{"encoder_arch": "swin", "model": "image captioner", "dataset": "dead-leaves pictures: piles of overlapping shapes", "train_examples": 36250, "image_size": 64, "crop_scale_min": 1, "horizontal_flip": true, "translate": 0.06, "tokenizer": "word", "vocab_size": 39, "encoder_norm": "layernorm", "encoder_norm_position": "pre", "encoder_activation": "gelu", "encoder_mlp_ratio": 2, "encoder_head_dim": 64, "encoder_fused_qkv": true, "encoder_bias": "all", "encoder_qk_norm": false, "encoder_parallel_block": false, "encoder_dropout": 0.05, "encoder_inner_norm": false, "encoder_drop_path": 0.05, "encoder_patch_size": [4, 4], "encoder_conv_stem": false, "encoder_depths": [3, 6, 3], "encoder_widths": [64, 128, 256], "fusion": "cross_attention", "label_smoothing": 0.05, "decoder_width": 256, "decoder_layers": 7, "decoder_norm": "layernorm_no_bias", "decoder_norm_position": "pre", "decoder_activation": "gelu", "decoder_mlp_ratio": 4, "decoder_head_dim": 16, "decoder_fused_qkv": true, "decoder_bias": "none", "decoder_qk_norm": false, "decoder_parallel_block": false, "decoder_inner_norm": false, "decoder_positions": "rope", "decoder_cross_attention_every": 1, "decoder_tie_embeddings": false, "init": "torch_default", "residual_init": "none", "optimizer": "adamw", "lr": 0.0017, "beta1": 0.95, "beta2": 0.999, "eps": 1e-06, "grad_clip": 1.0, "steps": 3300, "batch_size": 64, "epochs": 5.8, "lr_schedule": "cosine", "final_lr_fraction": 0.05, "warmup_steps": 330, "weight_decay": 0.1}
Rows from block 9 of the image encoder of a small image captioner, named by matrix and row number. Rows with one number belong to one neuron. Each number is 500 + 50 x the weight over its row's rms, rounded and kept within 0 to 999. All counts start at 0. Numbers have three digits each.
After each neuron's rows are labels from the 100 images, of 14976, where the neuron reaches its highest value: "patch colour" is the nearest of a few named colours to the mean colour under the peak. Only what is clearly more common there than usual is listed. The data: dead-leaves pictures: piles of overlapping shapes. In brackets: how many of the 100, against the usual share in percent.
# fc1: MLP up (encoder.blocks.9.mlp.fc1.weight, 512x256), inputs 0-63
# fc2: MLP down (encoder.blocks.9.mlp.fc2.weight, 256x512, transposed), outputs 0-63

fc1.255:446467470484579497550421534579465413458498535466493537470467464479512573558575437561501452451536567559548524462433585457521446450474506528579485573422532405509562540547457565550506580544457438
fc2.255:565519552454469476503483446476529469478447370549541445520440419463516477529445405546501493447501487472474402463561552560520487558496557593540525496466569500579540629490505491434449557501455599
patch colour: pink (84 vs 8.7)

fc1.288:491528559489420577524492564450541530457468455519536459520526526447531566524445450472525517410519533570570486579514526473433500453507504519443411476418490455543447546543444590445458458544569437
fc2.288:546512433511533501558516562544533468428547410498508473595508492550405464432555459441590469448430433505572536516507437471400433533568454462459475475429518441573446452462440422459474467587579485
patch colour: black (80 vs 9.7)

fc1.1:518449456428404489566531427487507504506430458568511541532435493572469442486447557480471572572468571544418508438444480436588449539442506524517484542572464515515538494478425539550498468438433555
fc2.1:522554566460555467517509536491463576493458479509593560509504566413536512522497450576512537462565531561558508545434470552551447560443522425581447534582478583545531437583504415540478514521538475
patch colour: green (59 vs 5.3)

fc1.104:496458511435570524439568393499524539410449485469424544537524555518441523500429537552450563492540504529524533517548529515490480523471519505504481539567578425577425526551569626526506540424504583
fc2.104:553548443589538417432486490469450477507581441534515529441468488516409562553551533507428508490479498503583468502402509500467560477565485577544553453438503472419493508399409442496569461514440503
patch colour: grey (49 vs 24.3)

fc1.464:507528521482516461520591454553523517534476532474523442562452391442586428477463537477539414393508440545556459469427579546400534486411460520552542511413449490531582485437553521448436556498527399
fc2.464:536573502464465472566486444556509452506473505492448446411468458585464529526605459500443524545557476429542597524432450605488551544595565540537548543510500532480412557554461477498541451524442523
patch colour: blue (25 vs 7.6)

fc1.298:581469535504449578505521518551458451462562523427402465574555410551555510478495588509484406505547592486412516486519561490443517419415438471558481577435470530464499498489468431491418570470519524
fc2.298:441566438449511473515438487463393460530539474532476420424571529464488555429602484462470518457448514505585534512488497412475483558596516549522509497520507471472466460494438429535540503536491446
patch colour: blue (31 vs 7.6)

fc1.280:556440472517570521535455405559520492402407480562498582478503415464474499522411492523536415488545555563459463443447560488470484388447512507469533525495522400511439537540510599472468508502430603
fc2.280:459492542512576531465450484524552463461472446536597428430561609436475501473549485422513488430546484515570531461517428482530561565518534552498577550437546536446500432448476520540513415508469450
patch colour: orange (40 vs 2.4)

fc1.359:461486493576508580544550473564520558509473438463463520516511441560552445531465502472453428458468540447409487501458479475448406508464523499493484480447441442597516470409529480470469560400419492
fc2.359:492507439519467438493463477436504537453549586466467536518549472532483488461611519515498579583514397429407494459520432469544445561521492443437457494485532593451440562557553440403465523466567452
patch colour: brown (90 vs 32.1)

fc1.330:626465530555557484447544513589385461504454418510419481530509508510500551547516502449413470412538511458521509456536509551509466435488513501593595563477470478484487547526444549532495582425450581
fc2.330:510541496475578551543462487497545501524452543550493508501492550427468480422534571473558535485439507516517519522577492452482485561516582459569523450426473558490477512457500525506522462498552496
patch colour: pink (62 vs 8.7); white (27 vs 2)

fc1.90:439465501561471470519494441472537432545463587540496490499461566461412446472421506456541522459446442550542490550472529563482448542506562486557528438521477437507558562503570440531538553464465485
fc2.90:502538562515528465595456469495443528538430459486536430505508540570566490441481525481473490581441527501571508478450424460534609504528559509550494411485520530482419425430411424458461544541600529
patch colour: green (28 vs 5.3)

fc1.224:471594445453517474470478464563481421412426512522563516421462493532551440514502531438564399548481455480545503424433550546522489443516523582472559544464515486527440563396589546568460431550531505
fc2.224:543539510563483455533481468429494553535461478575544512454552575548557558484453501549554410506437456488516561592481433542438426458547525508423559456443430457532522576439560512544561507562532523
patch colour: brown (98 vs 32.1)

fc1.112:606516521476502551462549562511411495549444433515462462469523463462544475490506514501499449496507461491434532528578505521534410548520459539467544529463567413536524438479551515541540514459507441
fc2.112:464512467569435428553550460587470454531522580539503585480437467513399579499519494502438458443427452497504520534562496495498431543484522422456445418537490453451543489495556481539524580495445503
patch colour: white (92 vs 2)

fc1.43:437446577577549490436442534505519493519561520412495469456488469434453475573540457430421407484555464571484525488572445465420481482485512522493522428496564496573565502475432583446564540562563579
fc2.43:549449466572531489518499487539587534432563502516496419539441436467381444564510474566523502493500449520565456574477483546506553458489485483506492439460512557491460495401452491465502497509561513
patch colour: pink (41 vs 8.7); red (36 vs 2.4)

fc1.488:456523589473464513577479428538519522508500472467479509504522432562433520535429511563554409507563454432444505454471567522516398390453540473454440520495522462555593499389527418517440462511418560
fc2.488:570536521501454518511493468514495479565587489511522427472470574566551520582538490511409452559527438485491536513549546430556494577482534535609490459452405511490519544458460496534453417507456438
patch colour: white (66 vs 2)

fc1.210:567570579458485523528561509493412517426443578401480513451529451518437471517425527569513500554530553492550564464544556529473424504483471510484558594429591441462427544419541474518510568487610466
fc2.210:494421442433531515556563559545564560446505504456527598494534425505549484479423473527490516437483430496536544463488495518522524476425523447425526449526506539538603595572525575594446436477424596
patch colour: blue (92 vs 7.6)

fc1.420:576594442471495527528452566466488561519518542426458552537465494556452511408545586537508489448455571506487455500540442502443506463427530458441571419444498536492460423516431442549427432537532443
fc2.420:528562537539476527441498452431551443448534530513429444588452528500576437454531398513479549491488520502458531475473591442509474496480561435543481541450532502465455471531586552553512490457462458
patch colour: red (59 vs 2.4)

fc1.485:438530429519528501554496532490517440403580572406568546461484468490423557531459549517543488415555513589436585528520525524551463424496455423451441549543430531603488449507529508511460537533586506
fc2.485:434465475558563452494450500545556531485507441493570551428473572539487505511483431536523506489440474440464469507420532517464506459573499577572434437443580479497579466460548430481535540444490521
patch colour: pink (70 vs 8.7); white (25 vs 2)

fc1.47:437573431452456442551528550542469473460507418509476514514535438517553472576445489577549490436424507571543576491517449475551474499408575563449479445502493498559545455409545428541472570505520416
fc2.47:526469416431542478558457442532469427415462433524480482494515544479524499514484469568481431518568564414446454574483548548520493468571450570561451468517504519545465511588406397449440529445485449
patch colour: green (77 vs 5.3)

fc1.343:439623485506452584529472478497454418467579530411530361570496544495419527528522485482483422472475539434497462478534473487473563471474501499533497406518443491420512445422553465509446537525570480
fc2.343:413488487515591444466500547442596475418532435509485550378494531541499488479432450485414530550487453469495516578431495506477434565559447459499448566523432463559464560446501515560541454515491563
patch colour: black (100 vs 9.7)

fc1.169:497560533584480534567522512554482450486542537515499446529543491479517434499471446533467501535557501536478380418464487540441526529399500499473437541454448514600523536511586455472515568480549501
fc2.169:466495514450561461497428591468549446550510554460444468477420529430409496502526561545532593505469586506392444502549519453463554599550537488467461447531471475501440513557529555451506562421596413
patch colour: cyan (31 vs 2.5)

fc1.206:514524546556513493476514515506521504418480542409488544510456417507485521549508472509521407524539520462531529541439546586507371524493488530511467604493543553527472458538451586539458466406402544
fc2.206:463534549537473485495508498490510415416539541532510554394443507568437460530464487483438497599502490412422515449441510521478441599548553490550460472442429431537448488477484483448492433432433501
patch colour: white (91 vs 2)

fc1.65:588488561529530478542529474522450521538494529424562430547469560583553536530453576430535422431540539489540490520476481547402418425398440476572533551445590494534465570398443568430443529485486553
fc2.65:509545455476424430548538470604554455441437451484566507579490597595598583586562457441515531459511522447405555523504442477543443591534573482517525570421416535555568442440444532488433532577500422
patch colour: brown (77 vs 32.1)

fc1.253:506559572471549523503475525539496505522471496427526535603570446507443501525511470497431443586463443560497515544531567534581507532439420534394449510444573480497466502451557552552417574422599479
fc2.253:482445516494491475504445432492449437538527510520582470495547498465437489463567516495479468554447467516598501480512405438557502401510552413490544436513501536540548389563523495466453525490493536
patch colour: grey (84 vs 24.3)

fc1.14:516459595493492600495497466595554401558432433459529435508490558504460427531564484589499558527534506572429518454448466507515530566458456512563513494448559520582474397451507560515546488552506461
fc2.14:581413479463470456513424502538478482454435543520567572551487440564564426580483448520575555450573476530503540486504441551531539535441463488436455458425492474556570479439418471464499498508602488
patch colour: blue (99 vs 7.6)

fc1.57:520515504448569547531440511537536553432472420543433473483544508538506485579506533508480516544534496574424512567430545574459547475512560547516570435566461418529458566417575568519542527548532581
fc2.57:464499414516512502446542523540555482492445428416550493531543502504541545517517503419523546518433443570434548543490590437545452544564468435574448506564498549574381525444430555451589438433428486
patch colour: white (34 vs 2)

fc1.439:453597478431527588523489557467514543445508458410503419542545445508508449515546488457565395441512520493423479468491534464423557473382508498525467461428475502472585523484598491469469519493500387
fc2.439:478566463526534539456549587485560478452537545550484493502535544481397447532438534405439482529479476463403519543551597447507507506495482464529526422430463548507554490412476603436522469452535433
patch colour: black (97 vs 9.7)

fc1.242:571498486461558442553574511487484445485568612482568486516564571435560474430464510523552442505491463564446583569520570577562521552531567526585548534589471553521534445562535427519526570471445468
fc2.242:555532519463474555468491452557545482585569503549559452500531602435540583562530440565411496558486506563505534514492498559596421547555484564480561537446482479500528538580555477531517413482553571
patch colour: green (58 vs 5.3)

fc1.300:484551464432512472473471534438545508471433471427508487468446415432423439513426555470534459535553441472524498432580419450434450561422452577511534547549471488557474503530557508496418475514595457
fc2.300:439613543450485439563507469582489536539498579536442463549428449499441525457540514496541564492520484411456475521443549489498457499568484539534479454522498553595492438516508488514560492388500447
patch colour: cyan (51 vs 2.5)

fc1.352:614565520495452486435603419512462538520524469515418495476540514538438455455527482566546494543448480521458473408453465557500361467522554531507538589469589515490485427494558468434439571392521575
fc2.352:439487497496548548455543461553516457538505515521537478413520441561529469409549425432506566421462413508443558519492536470413485516545462457473507450550437436541442561569443576546484484500525509
patch colour: grey (70 vs 24.3)

fc1.62:465520517551401582554454392448438465447520523414485450567554587494440462469561540412537514423471550545492465438575499446434555441383531597534504432523487491491574546522516547519452513546426529
fc2.62:518532455577594451541514548539521564465507401599529470512519576477443596531564454438486490559575445543554579463551527553409476442510525550539460493428430528511449445474535529494551439464552527
patch colour: brown (97 vs 32.1)

fc1.231:444511441445544494580539412430591569508471429550497498561543423500522528459484509542462486514465467526553500505464447543499496492531455484468503555573571413519580509433428498556434439487461536
fc2.231:522460525445523506515453445525532444462469535426443407459535493487468457417492569574554490463497422548464421513514568506464447501543525464535445512523528453434412545560477595539576440573567523
patch colour: red (74 vs 2.4)

fc1.162:467498488521483535501491435533541531488416529544490518464564500486495503497535437497481477584510526571461422463538417618553467501444481510489454463603527480547567455548534502466416417466509553
fc2.162:499517487434393517496500530540410503524459520567596528442498604484478489426558513479489519484415540534546465576550441449607487458441520427492535367490461595461577462546545473532431469545584492
patch colour: grey (58 vs 24.3); green (36 vs 5.3)

fc1.306:475567540491459573514450495488552435458538553381503419510463514488504498494421544559518421449436581572512489407490536532434514441396457498513454443491470487576566420435538513470527503440624451
fc2.306:473508443593429500575538522497534470533495549484465488365454463537494452469508486467378412600464529474542520503458426583538490501546546484488515519566547453486460482447395474489498418540514472
patch colour: blue (75 vs 7.6)

fc1.380:538521462577441451567547543428435470423538517428522532536428481591537570469469499459504537509503436477501535529522505520522479518510500569455428463587488514568486418437530444481551534446552439
fc2.380:582464494495588415585475512513593458472542500448401554438416496523406561568559506581463455522490474493485458435522542545501574454535532528458541484452430427513411546495464594485556463533556487
patch colour: white (79 vs 2)

fc1.393:460493497580473592547486407511525566532485423506487562451551430498459469450509497462448427435522515538460453464470458487497513494500572570540457535446483515467472441488495525480485491504511592
fc2.393:546459567477487422470551455485533480438539477506439543439460582442421572502452437540418569494560569563544481551477511467431532549456509473433450454526533478519408593454516501474530566577459538
patch colour: pink (26 vs 8.7)

fc1.325:470434481454545473460466493421527470474533576444466483496504404462552573489458451559497450492517474626617531486500427557584451427457485518402497471551590439535507492477466448492429446405608528
fc2.325:534462536392410518531504498485399542584531516510559470512542540518503503471490548554489502528460511528540539569491529387569551461514456524528502526519517599464517457511563471576443592519479491
patch colour: cyan (97 vs 2.5)

fc1.201:501542557494445448425513478502570515462462523537549495428520527559489576493457532463544528441462435597533544432392498456424446510468491500439551458586520458451525542430463453412423463467457499
fc2.201:458553546550483438516473513516568573569518544423459473572587560572502486550512509523512528461434563398594430486489599530440547447509465580563505450445514486490534490517433575491488498504473450
patch colour: red (49 vs 2.4)

fc1.391:535488540481429584540428573471434462574499530467428409480489479470455497560462525526538436588549477508557534431419524575486518538514578543464425424566515505460465543548556431394437591421471524
fc2.391:575534455430543443547586436575456555447426593458503484449458556439489481540490506557482521531502540420436565534475482492431582564537529543571487499539505583506501521459566495485485456446584486
patch colour: cyan (63 vs 2.5)

fc1.316:464571488486419468445502519511545505563498501485571456567500416460560498464484461522427459575549453504488514470461575567453502565536544493466519515562577557459446486432502448449509489420545525
fc2.316:472422453570563510502491578541521526408451501436551481461501493566491502525480529447433522433567532533536538585554596536578391483593558603497454511413496571420569561506492524472439452471459572
patch colour: red (36 vs 2.4)

fc1.19:407512504461461499452448465494549469419537603428457516498506491399515461515454486562548488602525487537502477542456478574444514432499483443398399436549561495526536478502516500448502464419602502
fc2.19:582517518414519506600453480558441519570437526528556453549540589428544553523493587520484551571473569512548497562549399490557563532565509440501568448515540554482539469514510460464468490478615502
patch colour: cyan (92 vs 2.5)

fc1.212:434449571483514437551536461507526422580545479543568486438525455586568559505424490500529454527472539433447551566478552495436481495470449457561514423513435504443452454549536492490531564429537564
fc2.212:528573581565417438441556530472485532500582458524552436452574560442495515420564544413522550494581420503546425483457470479554506564563520526446424466569536518468408539450565567421553575449533577
patch colour: orange (51 vs 2.4); red (26 vs 2.4)

fc1.154:571457521524433431485432472450484427438485505468501438476555549471428513465553472566447493565432496484384411531464514567559507494507530539575511544520490530532522533479503489475474625505463437
fc2.154:494505452517586438589439469499467448540450538562427516488539504547503490542436536440510600463532553438504510516491573544422517603548482557533412571485415507429504413448405446496510490458471461
patch colour: brown (95 vs 32.1)

fc1.107:487530537554520471550436410486532414412435563481485453589482477523453561551545486457528456550411417521545494503534565469448571545495504542402511472492531550483540436535492510446508503512596489
fc2.107:496426421471555410423563594476504584502461572453526572443479559511455581543469529487534510502498533546455488429417554447543609561513502566512552421539532484517590470535484530525472544487531409
patch colour: green (68 vs 5.3)

fc1.197:510557538540421530482496497445500450458554573418484392474517417492537452501460588549564368415451522502452472419444538543434463426468470577551419488447502484519561462390512519407542546481536455
fc2.197:446578529586438426529568479537480433488533519485406475455435449531510530518552514469385445552498554448528506475382462589496535475557489533520532495537521519490490434472397422469531531546490468
patch colour: blue (72 vs 7.6)

fc1.11:480511533587440598435561479520493419460520581442456505504469398473565472517442545549503426462438555562478505454455487491404522499485460473468486524537497421540543470399569464435564536462507458
fc2.11:497546445532425513591565507568557499494533425523489505484467501625508496541566426446381504549535506399511540532533435524486521515585592463575566501500507566456441503527413462440509452637477496
patch colour: green (55 vs 5.3); blue (31 vs 7.6)

fc1.433:480524531510556586495428531511475414476497549548417456548584550446426567551486493511502413442499525565548569477525449441448569450479545442521476428513541417582496457438478497487397584444461532
fc2.433:514461485503403495526464536531526458449572593557498501509589466456532507512492545496469479577481499435488535491461529598455442431433510479451531527446573520559536412538466558559458430393502449
patch colour: blue (95 vs 7.6)

fc1.109:517573575582535500535505495530488433525503568529458454427440467527490564560481506462427459445481451472548415524499536531492384472548598584539509524456457434590494479558523486458502512396454481
fc2.109:417494483529467543558504503420545464487448546524492454498527512474494509497455452477579494485527548482522495592536560437533428544492470550462560506440436575407491554445438467478493441537452509
patch colour: white (41 vs 2)

fc1.38:507447500433442438513522439439510453535427579462506501530556481520451509573534424580417536489545515553506504487583384626517482556496466584456493478478514475513500521532543525394392478429470574
fc2.38:508483523417469527570442456520467451555506535471539504445492540501550541513514594529410523560542496452549575495474437476479506515471490463546519481614519515411460551472503419561513518620540476
patch colour: green (64 vs 5.3); cyan (30 vs 2.5)

fc1.347:498487536495521526501463514455437395557581549483499456588441488473534519457442512406464558514531511525534417477566518448525391527405531489547502556504556454481491519442599447513547472478573580
fc2.347:514532520608469541439499445469486429522449523551402479424538404455541470457447546475459462457533500466505425481433539495448482471457493459520412472558469504596480484505489569495470442449538599
patch colour: red (34 vs 2.4); orange (25 vs 2.4)

fc1.245:457480607483497496550531540483446453464401512476421412551582457540425439524559500606566451489447551597480400499480518490553420471447444524466534454487463410475543423489531552415526488517501504
fc2.245:410551502438423427516571544468452579570477530443520443579423461554528468525484458469523561481542462581443541550404549438400519538458524529448505467519434433607418559549406520526591492488554563
patch colour: brown (87 vs 32.1)

fc1.183:625435496506452517449458483599423481464466437448418554460468471553447549565512567510482446518471481521461540479451493483553441414545460515550587577480518439526406524490433616489500569471419468
fc2.183:560503506488571456526479527536479550532397548565508483478520599433505556453512511557596526470541483487464515486488509440542479612535496457538519562552458529528499563442510581455503444490583511
patch colour: pink (50 vs 8.7); white (35 vs 2)

fc1.215:460509461561507599505463466449449418479481476532419404445467482555536578500564475563524519553529439558439545486433548509457540471507502537441544443495576410544488476440475458547537593419559505
fc2.215:510517545579574557431560476468558526549462416534423408510506547584575516470460413494567480482470396479508489517444456480534527536523441504572507545558481468587536511576538543421545458543491555
patch colour: grey (68 vs 24.3); pink (28 vs 8.7)

fc1.130:437571516524499523522529573505537437449549604367473404519521452440475454469473555515500431407551481517552566409477566466519507465390460533546514499473493432517533469378481477444483577441510451
fc2.130:437564519540495460486585456480447535531497465547462525497464528540521550579537471485382464605591547400498504464512475555495556510583538555508579541529442569430526537485397435581477516608425488
patch colour: blue (79 vs 7.6)

fc1.140:539538516484464546452528561522491442439572613389450424516447373519504411525450503558549491459474507496521550495456504505510549449454573513542526483398486442524561438426508478411506547478573425
fc2.140:487482547575388415532575450516445514519550511539473508453506524545520545524554513514404515544476495444530501465403430535522487475489462551509463530589474520499449440543399436454483519538416476
patch colour: blue (93 vs 7.6)

fc1.254:481456452479476491572525486580407408448462448432446476484533487568534477510474434483429411514481476443387510408546477501532397465444489557501554571457531484502429531492499542516412602458545538
fc2.254:493486431445574550533452492522522479531439599530519523521558577395576558447477535492496531439430552583426424499507495411529509528558554433523576491559497534514544461435478437477576500458578502
patch colour: brown (75 vs 32.1)

fc1.226:434550488534487554419480485435504411567476403533478550538505559448429553459517509527560448450420421545487578428443487430452400560554481468593515492558535554432469518439425512503542548436528499
fc2.226:587405513482580534468527563466524489504492503466418416565476474518494477434426512468466460549537552474430391458520420594495521444520454529523454472470574504488454560507557469471391541566498565
patch colour: pink (54 vs 8.7)

fc1.181:524534548542456523468478504488531431550574490366427467481447543559528512428467549574446435475491480497547565452412515550530405418396537499480452563533505416513535504518516512446387579441602465
fc2.181:558526553486435500495425540493512503560502590565463484521490487495520454507512508518533506531561531465457419433472419483549509451457515448481482517558553482524516563469477463413462553525542424
patch colour: black (33 vs 9.7); blue (32 vs 7.6)

fc1.240:427549523502491543543529566512511440510584528452537426564527447535438425484560538488551423404515576520517455502474512538372498514449478515478538416390500452447527424432597457539469539575530396
fc2.240:456555538539535455417574564456523582482549468526512515482550449553435492550478551441426443533546486392394499502469579472496445525554511460485470470436476497521554518496381535577567445488411456
patch colour: black (99 vs 9.7)

fc1.190:464573486489571466509457464540417557560544483505492561520565429554496567495453445446553510559447457488500530494500494477422439565504430572483571464524535460454469513568579487547529538471546481
fc2.190:439583566559449501567517521511568432463565480546470462447564558439453463539580449545419566428577485420504521448492493553434421419476444515583511442562456461510430455427476494474477476427500553
patch colour: red (33 vs 2.4)

fc1.284:413551465434435432415438426482448577497552507497488562477466433466493562562434477488506575538422424528574492463576507499515491485533448512405488441474480497468515487491447553481537451528547429
fc2.284:527431481406545464497447471533478586429470531458573509567459504464494492481538553490425460580479493425558568571454533537540536483535474561503533406464451578432593496561484430464554505434550464
patch colour: green (65 vs 5.3); cyan (26 vs 2.5)

fc1.392:526440558559514511546597545508474455535450588387447495526554413562521479528420541598480472485534491533516400477463473488468407441550525603440450589558524454589460433510454546418526568520535510
fc2.392:450527454470540414524550572520590503468528542564456522435499542591493502480500496438506460546446497489427497461500469538533507611448458440509464448560453578506525529451430465468506426455538422
patch colour: white (33 vs 2)

fc1.350:434517535501451556511548571512511423497534566398429471564437452450460476546435584516475462474475592548464523434500549540488480453360460543485493498422463438512572468430491423429464581399572438
fc2.350:476531498532400491490579502513417463464517526473452426408529461559475544504515478487389413596538506481553572445424455588518509519564489517518518521573490537433485487458423408539550479579450465
patch colour: blue (72 vs 7.6)

fc1.54:506510452461469563494559410465529449525418544537521545491487560530510444439450501488487460583485527530512475484490444604520389474531474567503503519599513500604541441562497499410447507455586506
fc2.54:580475486468395535567426528444491442498516494473547452440582614445527554407475567552487541515453523502514518573460392438590580538445452501514432481570547560452498487578560467503497508493502456
patch colour: green (30 vs 5.3)

fc1.457:484596505498467611514490510546508546533488460411437463529550499524572478466481478439487476497559495521410479401458488452485505514358469602480451432450470428511473460492537510449407554460497442
fc2.457:400534451542488463435570472428571525482540514531531529378467517537521518555541525417438552544541412489425481488409482505501405533529540536493476538538499475559480509505411550482575426529523527
patch colour: black (31 vs 9.7)

fc1.106:570485491493525548442522474466511433508521440516456575571414568503458448511592464545536513572572557448559477501525533537440486534555444563501524480568455503540425450543502525559448556519583411
fc2.106:559550494562509480488564442413452422461422514519484517470553542528495553413509560540434573513447440493464531444524468447454538552527425558562439475495539442509514554437452501468581432518489505
patch colour: cyan (77 vs 2.5)

fc1.388:509605455525470550584489554560547441496487466492481397572477447481542465442541465551592405424528509544507536414589544436430501468406549488563476423387459521570570463427605507427486435445472473
fc2.388:445504550452469426464591547460528477414534415539489567496466484554447600463485495529521516477544384422500607576501502450467508524577470527478461497414471453557493514435469534538464540429398476
patch colour: black (79 vs 9.7)

fc1.382:465510581505484556545470495430491488434455486413492481470569432562479573570543494476578519587406481478504493484532478511493515529448532475433444422574439516504473427423449432522535569557451563
fc2.382:583523548537419388470543450551419467483575528604607458511456582469513418437484544543419458462444567501572466450530408477445480588464451451464467561584532501428544453414430474554497509586526536
patch colour: brown (80 vs 32.1)

fc1.172:556446570510438428427510539529432418459555548501466440492429454580582530592533526596480552513440515478542435414456450574528443451470535554484557597587469412587431542466458482530511594539494526
fc2.172:515532420568479481575455582465562497527520456485452632393504460474453506444501534412492556436470462438501533509574525503487445534495484524573426559549519519476406474563549463523573408501448495
patch colour: white (59 vs 2)

fc1.481:449459460563420420426459470474491414563490583489430597417421544460571493485489449580462561578480520555591497576553566571561422451448462448564413499600425579564487516534520477515557538503492472
fc2.481:445560457467499488465486545546448555450518414507480438533469435546436583602570446443555422585453494513578519513425450529570593524498452441514477545563486567417562456528507415409585451487541520
patch colour: white (33 vs 2)